config.toml
model = "image captioner"
dataset = "rendered made-up planets"
train_examples = 195000
image_size = 48
crop_scale_min = 1
horizontal_flip = true
tokenizer = "word"
vocab_size = 28
encoder_arch = "repvgg"
encoder_norm = "batchnorm"
encoder_activation = "silu"
encoder_depths = [4, 7, 4]
encoder_kernel_size = 3
encoder_stem = "deep"
encoder_widths = [64, 96, 144]
fusion = "cross_attention"
label_smoothing = 0.1
decoder_width = 384
decoder_layers = 6
decoder_norm = "rmsnorm"
decoder_norm_position = "pre"
decoder_activation = "squared_relu"
decoder_mlp_ratio = 4
decoder_head_dim = 16
decoder_fused_qkv = true
decoder_bias = "all"
decoder_qk_norm = true
decoder_parallel_block = false
decoder_inner_norm = false
decoder_drop_path = 0.1
decoder_positions = "rope"
decoder_cross_attention_every = 2
decoder_tie_embeddings = false
init = "xavier_uniform"
residual_init = "zero_last"
optimizer = "cautious_adamw"
lr = 0.0011
beta1 = 0.9
beta2 = 0.999
eps = 1e-08
grad_clip = 5.0
ema_decay = 0.995
magnitude_pruning = 0.5
steps = 13100
batch_size = 256
epochs = 17.2
lr_schedule = "linear"
final_lr_fraction = 0
warmup_steps = 650
weight_decay = 0.1
Rows from block 6 of the image encoder of a small image captioner, named by matrix and row number. Rows with one number belong to one channel. Each number is 500 + 25 x the weight over its row's rms, rounded and kept within 0 to 999. All counts start at 0. Numbers have three digits each.
After each channel's rows are labels from the 100 images, of 14848, where the channel reaches its highest value: "responds to" is what is common among them. Only what is clearly more common there than usual is listed. The data: rendered made-up planets. In brackets: how many of the 100, against the usual share in percent.
# c3: 3x3 conv (encoder.blocks.6.c3.weight, 96x96x3x3, each kernel summed), inputs 0-95
# c1: pointwise conv (encoder.blocks.6.c1.weight, 96x96x1x1), inputs 0-95

c3.36:512542500504501492537523502497520484561526518505523493539534518535519503542518513517562496506500493521536530496474483472499525518525536472491512547467483489475499513534554490494503490506533517459499526497491557533485514542492493500487490488480508558496524445518517530513486471476523499505
c1.36:500477485464500500538453500549534473500474500472524500500481500475519532500464537500540460472457523500500500500500500500500479500461461466500475551468500473432500500539500538500478500461539534467500500500444500475480500500479500500500500500500525524500500451521524484500541500451500500500
responds to: desert world (92 vs 13.8); glowing rim (68 vs 40.1)

c3.87:470508504519503523508501488513516476559506569553535497493517510477521532520500522521475524465548491510545503508497542450528519506508520526506501532517502512481483511486506500442463523522493506481499502524504526524526472523472469489563495511496532527470451515505478528487514505515509460507
c1.87:457500451525539476500464500500500500500535500500500500473500532518527500546469525500470441461522500500500500468483535483480500473444500549500500500500500468534500538529500463500500500500500468500474500500500500500471500500451481500475500527460500539500457564500500500500462500540500451533
responds to: banded gas giant (99 vs 14.4)

c3.91:505483501496463517513481552513563469496517534489486518497490495497481513496518498493479515499485527503498501500500527531474485495521484539532477515543496507510495477527466514516531517467475515552453504530489519533488519498504486520588505457453464513496465547499485479507553505466506480490
c1.91:518536500500521500468481500500452500500470500518500500541461500529500470443464525500523474530500500500500500500464531547500472469547500500532500500500500471549500500486500500450472470500456455528455500466542500500500500500533500448500474463500500460500500561526500468500500528500500481500
responds to: banded gas giant (94 vs 14.4)

c3.30:443514497471490512518467515509488515529464516480506510530465430484496533512485514521488415488491504483491522489495475495480498507462442481475470503486474464480485482481517476505506498442470511465484475495488509516466510512455486506502477503519485527500456500500456488483508482492492486447
c1.30:500500500500518476527500520500500474500500531500517500500500472461478500500500534500500500500469525484484472500531518500456500500456437466500500471472448455472478500500451455458481500469476477500519500519465500500500500516447500538500450468528477500484519500479500500451475500500466450440
responds to: cratered rock (83 vs 14.1)

c3.94:495515485495511499542511496513460538511484500511514542507517533476515466513515464514505513515514497522502519487519494494494553514492537459495437506505494493476481475517554442512510499445450492475499482521499476555450540533438497517493494512511515514488496521541505451493498511498498490514
c1.94:500538458500500500457448517500443500532442462469488500470500500500519464513500458500500449478500500523500500480500500465500521523440500500515455500462480467500458527500525500500500467454500500500500500500470500500500481467500500446456500472525521500500523500500522500542462500500469481464
responds to: crescent (76 vs 24.5); cloud-covered world (57 vs 14.5); desert world (37 vs 13.8)

c3.50:467510475443444488504500435483483515507489493487494488471514487447488503500487507532480473488496502487472488491490474494500447510502471500498473474446483479474475496467470495460499494488484476502492516507447503528496461472462488482508494496458514463508462443467494494483468503501520460456
c1.50:468500500500450500500480527500500464518534500500479462500500500500500552472500472531473459500464500540477500474500500500500482458500500500500500446547500500472522528500470532527476482525500458547500500445500500500500500455460500462472500455459535470500500500520500525450500500500534454500
responds to: rings (64 vs 33.7)

c3.55:499521476490460514494495506489498562489483472455477503505489487466479505481514485495484509482530503498463480520539544530504504500500523489497474446510497507444482493440495457505520508471457461518515484499464489494446501515409494489546510482472505483476490489509496485510510516510521527494
c1.55:459543500500527500500547500500513533500500473500500500529474500477527500500465521521500500500465533500491536469500540534526484523500500500500500500534500500500458500528451444515500471500500446533522465500472500500442529549500500533500500521472500456511500500500529460486500540458474449473
responds to: rings (100 vs 33.7); cloud-covered world (42 vs 14.5); cracked ice world (34 vs 14.1)

c3.85:488507482492498512500475514549484522523474470496513530518505460517489462488519466473452514492460497500474491528512504522469508493511516481499441503466488483500491488500535466529504481453441486515455475492508482520459518491496478491529508578512516459492516516501489443524473477497498510461
c1.85:500477500500478500482464532500500500521500500457500459500500474546500500500500500500548538563500500536526528500500555500500461500547500471500500500500542535500500500500500500500528482539500500500500471464500500546500447500533500461500500455478500500487500558462500448500458463480500500550
responds to: banded gas giant (53 vs 14.4)

c3.68:498519495475508477484466509509504499519496530488490491470491474474479501503484471493543518525506505534489524512478513528456565506485518474510468492497503501477444511496500461526481473466450523477429491512447473522448514501491515468487488500514476525517508501468447476477500556514516513482
c1.68:462521461526500522513526500448452521500459500500458471500500500500500519473500500482447530500532500500456483519470500500500500456520534523500458474475500542473500459468476456500500500500500500544462500500523440523530518500483528500448500531500521516500441500500500500522462500500500500521
responds to: cracked ice world (52 vs 14.1); crescent (51 vs 24.5); ocean world (36 vs 14.4)

c3.58:516480542511486519521510581524517515540518543519502519492529514514523503486472531512541519516521514527527543533520453525505497479535510502528541505503526523510538524490475531502500509546509527508535529493516499504525512516456519523550492482507484516503435514508483521498519506528531515505
c1.58:500500536500478500500478539526547500500473500540465500500471517536500500500518500463483542542500469500500500532500450500447500500500500448500500487470529541500500500471517500500543500528463481525468500544452500530477460500527519500545500466500500500500455500500500466536527462532512500539
responds to: cloud-covered world (58 vs 14.5); desert world (38 vs 13.8)

c3.18:484524454517526513477468466515498505503495469536494478490479507512508508485447527512465462452460539508504518453530500471496504445445509513460490539524526470489459491534501491463501518482507507459541520504525514484524488506507471538478505511508518482496449490499523508505549491481496503519
c1.18:500527468500467500525460458482527500540528546528469541475500500542500500482500500482500500458500500500509528450554500478500500462461500461500526481489520500500464469534452500500500500500530546500552541500538553500500500500500483500522500500548500478524500500500539500500538525500500500537
responds to: cracked ice world (56 vs 14.1); polar caps (55 vs 26.6)

c3.89:463506481471525469487488453476499485504447473501522473512479462499466482493429468493459488489466458496510491502478502474480514460481498477482454497502511470505485492494503468459474478457478507446488464488494513491514486430485470467483488495487511487489481498487512485485457517492542489487
c1.89:528500535475500500500500500464500462500500542500543445500533500500500473500464500542481500500500467500500500462500500500478437500529500528500500539500520500500540545523500518432460500500566524500500530469500500518500477500458500518478500478500525500500466500500500500549500500461571500500
responds to: crescent (57 vs 24.5); cloud-covered world (48 vs 14.5); banded gas giant (35 vs 14.4)

c3.33:450458486457505519494494490517484537508470507518504533484492424485494496489494471528464490513493507466484464497550474532535506482420493491491493512467486449458492480502495501529519514481499499500498438498492501514492516496520508507473514487535526454483489503486483494454493504499494500449
c1.33:457451471500439477500534500500500545517500528500534500473500477543514543537476500500546531500480519523500500500538517519476523480465456500500462532500530500468500517467537481500519551477500518500500532481500527500474500543481500522500536500500474500448500500536500500500500478500500448533
responds to: rings (96 vs 33.7); cloud-covered world (36 vs 14.5)

c3.47:509486515499524492503511490500498501509456530497505500453495471462516472536470473502514490501472501484511500480498465484482499515508510496489459507459470475486482492523542481506510488456481470482465463528523468495491509501501500496452497512525521499519544377478516507487503495490510516439
c1.47:500467500500500462500477500534538465500445500500500500442455500445532483474454476479466500530455538472475475500500500500533526500500500500500476474500500500465537500485464500476500500467500500540524500470541473526500500520476500500500500522500525459470481462448539470500521500475500537500
responds to: ocean world (100 vs 14.4)

c3.71:477490503511487457511489481466485535448479508478503496515479497485523522495506496516461431454485524480470511495509508509462511494502559554510476523485483483551462488493506474493493499483528434474449479520480508509479515495522512506463504475525510462507484467485483491511486482518482486445
c1.71:500500528500471500500464471471560454500467474500500500500519500500481479535447526479500500500500474500500500522500532481475477473500471540500448500442500475520470500500532462500500456469458449500445500492534469530516500471540500500500500468500529461500500454500525500532464500500500500500
responds to: cracked ice world (44 vs 14.1)

c3.70:485506514465507521502506483520514497507471501522530515465512427459481502518497453493434497415485529449508496519494474492477505519493519466475483502460486486501499489486505467504486498447486512505496457529475506472493489485507476479454500509489494527490550474484482518495512458504493504463
c1.70:528500478469500481500533500550525500551533520532500500452500450427515500538500500466500525500464500500500522500474500500500500482535500468500500500500447464500538470500500500521462458525545464500532457500500458464544539500500500521500500500500500500532500500476527468500500500500500542474
responds to: cracked ice world (81 vs 14.1)

c3.66:496520513529514486528521522514485467576521539515511518535501519538530493501491502512537524481529493494515534471507487479480504515517530492506537530473496491534476462490516513502473493534561501505518504522527509512508470519536479532482523478510487547467477521516485565488516473508451462512
c1.66:523500461500500500528500500468475430529500500469545448472500500500500500500500500534543463481528500474467525500500500450500527500470500467469524500500490527500466457500500525500500500500565455500549500500459524472523471479500500500500549521500500520470533476500480547500500537500500500471
responds to: banded gas giant (73 vs 14.4)

c3.86:516506477504487485551516518524512502556516537483489538480499544495521493532490500503534535468531516510502529539535494522536487529510517484516499503469493501429504512514464475537523474517488486524497515512487488538433537531450499544534490478520489509514503514460469495497495496480475498508
c1.86:500483453500500518500519500500462500549500534530526500482500500535528500544500500500500514500462475500531500533534469500500500453500533520475456500500500500500472530500527468543500500440457500480469500470500500542500500500528500527517464538500528500469457500545500442500528500500439500474
responds to: polar caps (83 vs 26.6); gibbous (52 vs 25.4)

c3.40:467500482452468450496473456517503461523466488509492495483468477498480434501454456492501529494458513491528521521514473502483510513516523501502483526463536473486491512499484471522503470429460519480478482503488511481486508488492529506491487487488443488552513477506494463520512490469492531492
c1.40:535500530500473464543542500534500500500500475500525500500500532539500500534500484532512545479517500500534500500500500500537529500554525500526461500500500500447500526469526500500531443500478549500524545500523482500524500529500527529524476500466443515500478531477471500500500475500500500570
responds to: cloud-covered world (68 vs 14.5)

c3.79:528491498529511517519507454516487491484490509516513496462498499432494493533530503517473474498491505457485506536513462482487505510506505490513503506479555507457486530450528492513501542513521467506501491509495544435455464512446491511539485505504500504488522437506459490474520530520518493477
c1.79:544500465532500546540539500561500500500479500500542439500482500500500529500548500459500480452500500500532546500533500500500478500462500500470463500500500500500500465500516533500500500475500500520500500500531500500500451478500516523500500532500549500500500467557514451500549520500466469530
responds to: cracked ice world (67 vs 14.1); crescent (54 vs 24.5)

c3.45:494532507514493485454502493476506514435480499468463496538535509476524509487521507482511452535539517490514518495519501494512495436504518532500497517488485479542487510510552490508526480500493426502482522443496500498511496498483486536457510506518497513482428476520494488536480478505510464498
c1.45:525478500500465424500500454500458468472500462500500500500467500440500500473470500472500472500543500500472500500470532500500500452523541500476525545445518455500500500484559500526500500470500500462500474500500534500481485500526486500539482500475514500500500520516500475455473448500500500500
responds to: banded gas giant (56 vs 14.4)

c3.74:507532513544532509516499518536524532476471526520487515512499522452522503522532506495517475501484501528520563527526491529489542492492565541498492493499551484511486482500546513506542531486504468480511475501512516508496511518470495536471524483536519501494467472555502477514501535545533501499
c1.74:500460526515500508528500485472478500500469500468460472500500536433525500500500500533500532526476500500480500500500542500500500526500564531483476500500500465443500500469478500500447500500529540500479500500500534500531465500500462500500557506500475522530500467460465500446521531500500542481
responds to: ocean world (53 vs 14.4); banded gas giant (35 vs 14.4)

c3.48:489499489515522510513478501504489488482418475525493508505517462498486475526519460480452451453490512461473478482487463488503502513498521492456473532500494456498503512510504435481492510480467489501476447514513548487483492469508514488497484540487495482477508513476508513493475504551474503441
c1.48:500500542500500534500500500500469500548500500551500542500472500474500500539453500500500500526527500467500500445500500529547500500500528500500500561460500437500500500458455500500500540523463465500537469500525500500500526500500500552470470500462500500458478500500500569500500500500522500500
responds to: cracked ice world (84 vs 14.1); gibbous (57 vs 25.4)

c3.4:520449486477487500536481491514495508539499520521517490504464537522506482505538503505517528483527486517549513511534507495500517516491453507463486509568559528503468512482506508536529515510472545502486542487463527488486470508466502513478498470462486504500505458508513531485520518506500467567
c1.4:500500513458483473543500483533500500500500462500525500500500500563500520500486463500500500500500450451481500500533500500500500445456500528548500479500500477500448500478455500478500455472463537456471532464476548500479500500500459527500500500476500500529525534500545500500464500484500500540
responds to: banded gas giant (55 vs 14.4); cloud-covered world (44 vs 14.5)

c3.57:486493470489488486522497495567531483537480526516495521500515465511496475503495466481516515464442501480510548512522461499441530518535490475499461555520574519532467476530491459516505500468492524457487473525521533502513487514505480491517498486498497520520533498527507478517503513497512507501
c1.57:500466457473500532500500553500533500481447525500500451461500500500462462466500441500500536500500556500500527529500500536500500500500500438500500533500529500454534500482465500500557500500500500500467500500528486479547500500500500479535500484456500481546500500523523500500542500516500500526
responds to: ocean world (100 vs 14.4)

c3.34:511546512552482444519508517498503500524560525502481501538503542490518480503501514497567496514514481506496555497480470492475480487518497455475554537486469502507494470523522513501500505516534490466504509488519520507515490545509515506491465474462506549482476512522505538507500458515499486550
c1.34:500445533500470472536470500556500500565500500515529500500500535459500512536500534500500527526478525500500500532533500476500533500500500500519544500500524473485456478500500466547500500500500473460535516500500500500500466500500477500531500468474463550516500500500500500442537500500500429500
responds to: cracked ice world (88 vs 14.1); gibbous (61 vs 25.4)

c3.80:457503495484500501532536535504495509502479512471481551452455507500461542504503479476459496450451525455496526475492487532439506495484499493494486481471478475503482471457497468499491548476477527508508504503491491473471514485478487475526501477494493496449490509536495492491521459544486483474
c1.80:459500500500500472500500525471470535476500500500520469500500500460500480500479513550453470500445500459500528524500500532500500480500500523529459500500500500500500500500457500523500517435531500471480452483500500500500515474500500460500500500500452469510480516478455529461478533500441500428
responds to: rings (85 vs 33.7); ocean world (39 vs 14.4)

c3.8:503480477470505480499468469486472485507464494483491494496506458426456508490477496504483440495487504469500469479484454483499466484483509520490466493467488475489469454459540497490466500451515482488452469509475530485513519487476517482467489532497497505488504455470493497500470508480459524464
c1.8:472500545500500480500500479500500500536500536500500500500500469500488500500500500528500461500500535473465500500533459500541451447500500462461477457526533500520524500500500500500500470500534500500500453500500500453467538454437544500500500500448541463500500473500481478477500470500528523449
responds to: lava world (52 vs 14.7)

c3.88:508521470472500485477503481460497457540497515472529522475471495522529452498483478489501503511469475483468496510485513500499506441493519418489474509432482487483502518468531504497475442486496506501504484484524493488515517504495494455454486499497470500532528502458478478529482538492519540503
c1.88:500500517481479487500488474468500490532500500500541485500500500500473453500554528553500500461528500500518500500500500500500500500500561500525500528545500500557476482500549541500474500500500500500539531536527520459500554500500500443500465567514500540509500500479500500516462500477473462476
responds to: polar caps (67 vs 26.6); ocean world (60 vs 14.4)

c3.27:525516481466471504483503492470495495502486522464515539531485462500506512519484485507476444504463519506492488474482506525482490499489510503502425495460469458506489423479521470470496496419503485500454512520473523492484499496503503505469506492505509492485443536523462495504498482483483494465
c1.27:500500500463459477500500534500500500523500547500500460450475500454534540500523527500500480500500485477464500518479500524500500458544500500500473517478500500446500511500528485500468500520531500500500527541456500524533500500500476500474522500500547520500473500451446500425500500455482525463
responds to: moons: three (75 vs 24.9)

c3.56:487516480483498483502461474498487515491452464499482499483464468453473474504448483474495486473442505504523469509493484529492537512497502483495455487456493461482462464461456479502450519464472485492503480503460490473472490479478501487534477443510474499500495469502503470515473535503511493480
c1.56:527519500528531531471526545500447531500469500500527480538526500517500500471519500500500500500500485468462459536524500517540500440516472500519500532500500449461477500526534523465500452500466500500468455500479500519487500500477500515500524549500528516524453500465500473526500534468500500467
responds to: glowing rim (65 vs 40.1); cracked ice world (45 vs 14.1)

c3.37:413503502516491480484507480504466503498496490484495536507520476476478489467505463521489493431476528472491455502499493496488478497501503551496464519488534490499496475503503465483498521443520530481474475545495503523506470480507487506467519505486557501491475430507486522489482478491472493463
c1.37:500473500500543500500500475500529461500537469500529500453500500500500500453481523500500566500500500458500500546469500453500500470530477545526500500511535500500500531500500545469480482500500500542531457539471500462500500476500474485500573478500539443528500500500500478500500500500457500500
responds to: rings (95 vs 33.7); desert world (85 vs 13.8)

c3.11:479485514497462521522532504500484492465476488490496493453481500434508512477499497521468539508514519510444463517515521500505472500505497511503479471526507503417505491497528494493517472480485523511507484492529446554495500514445481498549502478518513486470447502455489498472524489482537494497
c1.11:500475464526500500516500500472470529500474500479534527471475455500500454450500500500474500470500520500500451524500500473568460463539468549500500468500500446500500500465525454479500526500500525500545471479500500485483500500459476542500500500500486482455549536500500500500476500500500531500
responds to: rings (100 vs 33.7); cloud-covered world (70 vs 14.5)

c3.12:493476459504506510514471494529498503496470524510526548510518448527513480505509470490496492471481503482503526520499496547486535483496508466500472517440496471492494498471506487500480500426466511479514490504531513472520478489555466451469493559489505471471552518489510477452504493486491518482
c1.12:500470500479500532524500500500500500500470500500500500500455517543500500500500459500500500500500535500548483500500500500529500500500539500540457500449467500548551500533500500500500465469500538500500462529451525500478500500500500431449526441500500534500500540472470463436500500500500500500
responds to: rings (89 vs 33.7); cracked ice world (63 vs 14.1)

c3.31:504495504483490537505466519513527525495493506505486515481498480500510497489463479513501501523398495512512505495527436533512477445504492479494480506521493494486488520457502516513516482425472526510506497517486515495488538504461507458480459480518444518461473484463485458489498504503508519506
c1.31:464533523474500529500518500532461500500461500522487500476500500471479500520478452500500500500535453500500500500500456476523461518500535528512500500515450500480466500500551500500500500474500457475500456500500532461477500522500500478465470500500500536535500459450450541515439485517519475523
responds to: polar caps (82 vs 26.6)

c3.72:499522491488510485491449479484498465487442494474485480496519447513495496475446435464468494477499489491540484509477518490492483472488497507508473470504488488504528494497554488495492462480515519491471469477520497478532460453489486425482521560472482506496506502496501476484494477484480488476
c1.72:500500457460500500500500483448447474533500500500500449500536500500459500468500475481500500500500533500500485517500528500500537500461544500543500465500472500500500528500500500500551500500531500515500500470500500475500562456500500522526561539500500540500445550472500458500500500500500500450
responds to: lava world (100 vs 14.7)

c3.78:468512487502484490509488479514526446521465506518508484475455486521536467473502425491451528437447520482493502520493511513491500475524536535508491517497491483505507503484532499502499472469499554473513474516548529478545519504509452481480488504490490467536515495485518479538493508499484517494
c1.78:500468531500527516500476476545540500467475500500500500500500500500538485500500500464500500500525472454500542527500500532500500500500541500528500471500472523461550500500473523552500529474531562500500500478479500469549485532545500500500548500500500463500483500500458541500500561478523523535
responds to: ocean world (69 vs 14.4)

c3.21:500516496543513491524492520510486496512536500531513495520531559516501522495453574520523519503514493531513567441505497498474497495516493514479536493511490502515475460509490512497501510524538488495548510495519502510559498493532497508528507498517502561491436503507510520493532496497488499555
c1.21:500551500542529532500500534470521524543476500500475500529500530500529500458500500500500533471476530500474474500516500500480500487500500500453540500500537500534461438484500500500489482500500468538500500535539516474500500478522500500500531552500533536536463531551500475532500474500500472554
responds to: cloud-covered world (96 vs 14.5); full (52 vs 25.3)

c3.38:523497512449484521497504485498522500518511498511504533501502502525504509522528493485483532452526494532514489497496585526524505520514517524527496510507496519507505477510501515499527489508492522539463539537453489497483514506497481512572526504510492485496483594512455501515511541479471478539
c1.38:500460500433542474531500478514500482470500500474500472500472500519500517481518527500460500500537500471500472500500551500500500500500500538500500500500528500439500522500510500500468500500469526524453529536462541500500437500547439500531522500500500500540500500466500520477517548474465500481
responds to: banded gas giant (100 vs 14.4)

c3.43:444494494501484506497494471490481503518438536507519546464494473473511476499472471510499477449497531454470484495498452488485457527480486491465468517507497474511492500497534423474504492457483515445490486500517483553474494510481504477481493506505517514499478460510507522483528507500493506459
c1.43:453470537500500500524533529519500500463500500500491500500500471462500500500466439531474525500477500500500500500500500469500500476530535554528500500500479511470529500452500500500557500460546527479477500516500500468500500500446521500547552522500471466500480447456453500500500483477523500500
responds to: desert world (82 vs 13.8); rings (77 vs 33.7)

c3.2:488511515531521454506495518479504487544532517495502494551539517506523510496500546519555504500520518528527524506487499495492477521501532503512559522504492489551527512494526525480476502543535510465498489503517516530522518514538551498474504483492483532529511503520518571522514441496480534506
c1.2:445473477533500500500500531500529522568534500455500431541469521523500500537500538500500473500475500530548552500546500458524522500500500500500535500500500500500500500500500483533539473476500500454500500500500500500500500541500500527500529500500480551500468468547500500485531500533500500530
responds to: cracked ice world (69 vs 14.1); gibbous (67 vs 25.4)

c3.77:427507524499498474502524516493505494486490513522458479493479491487495529492512487517451507441492487474501468513512523504453502473527480538516438511514533512513481476478531468485499512445509508519469488525509507509490468504487439515491531450513517489462431480497487483479477505508495490498
c1.77:467500533461500500536500500500500448439524454467534446500500452440500537500500500500489531500532500469500431543534539500500500500531500500500500500500500500500500500446463478464500476500500500500500500524528500500500477500500500500474549500500471500464500523500500500458500500546500500454
responds to: desert world (100 vs 13.8); rings (89 vs 33.7)

c3.26:445514477511504473515466472492471494482469503481484488517462478487498494522514516499495459463460512488483505445515484477474523464483513505494459505491498486483423429505523442480505510448495480466495489490529535511495483511507475536465504518488527486495467515493463498495496481493461495480
c1.26:500547523500500458524500500514500543500500549500500458554519472500467500542530500483500461500517500500513500442475538469468500500500500500532458500500473500546500452500524500468528469500500460500468516500546500527520500533538500474458500500500500500500471532500533467500536500458530500469
responds to: banded gas giant (76 vs 14.4)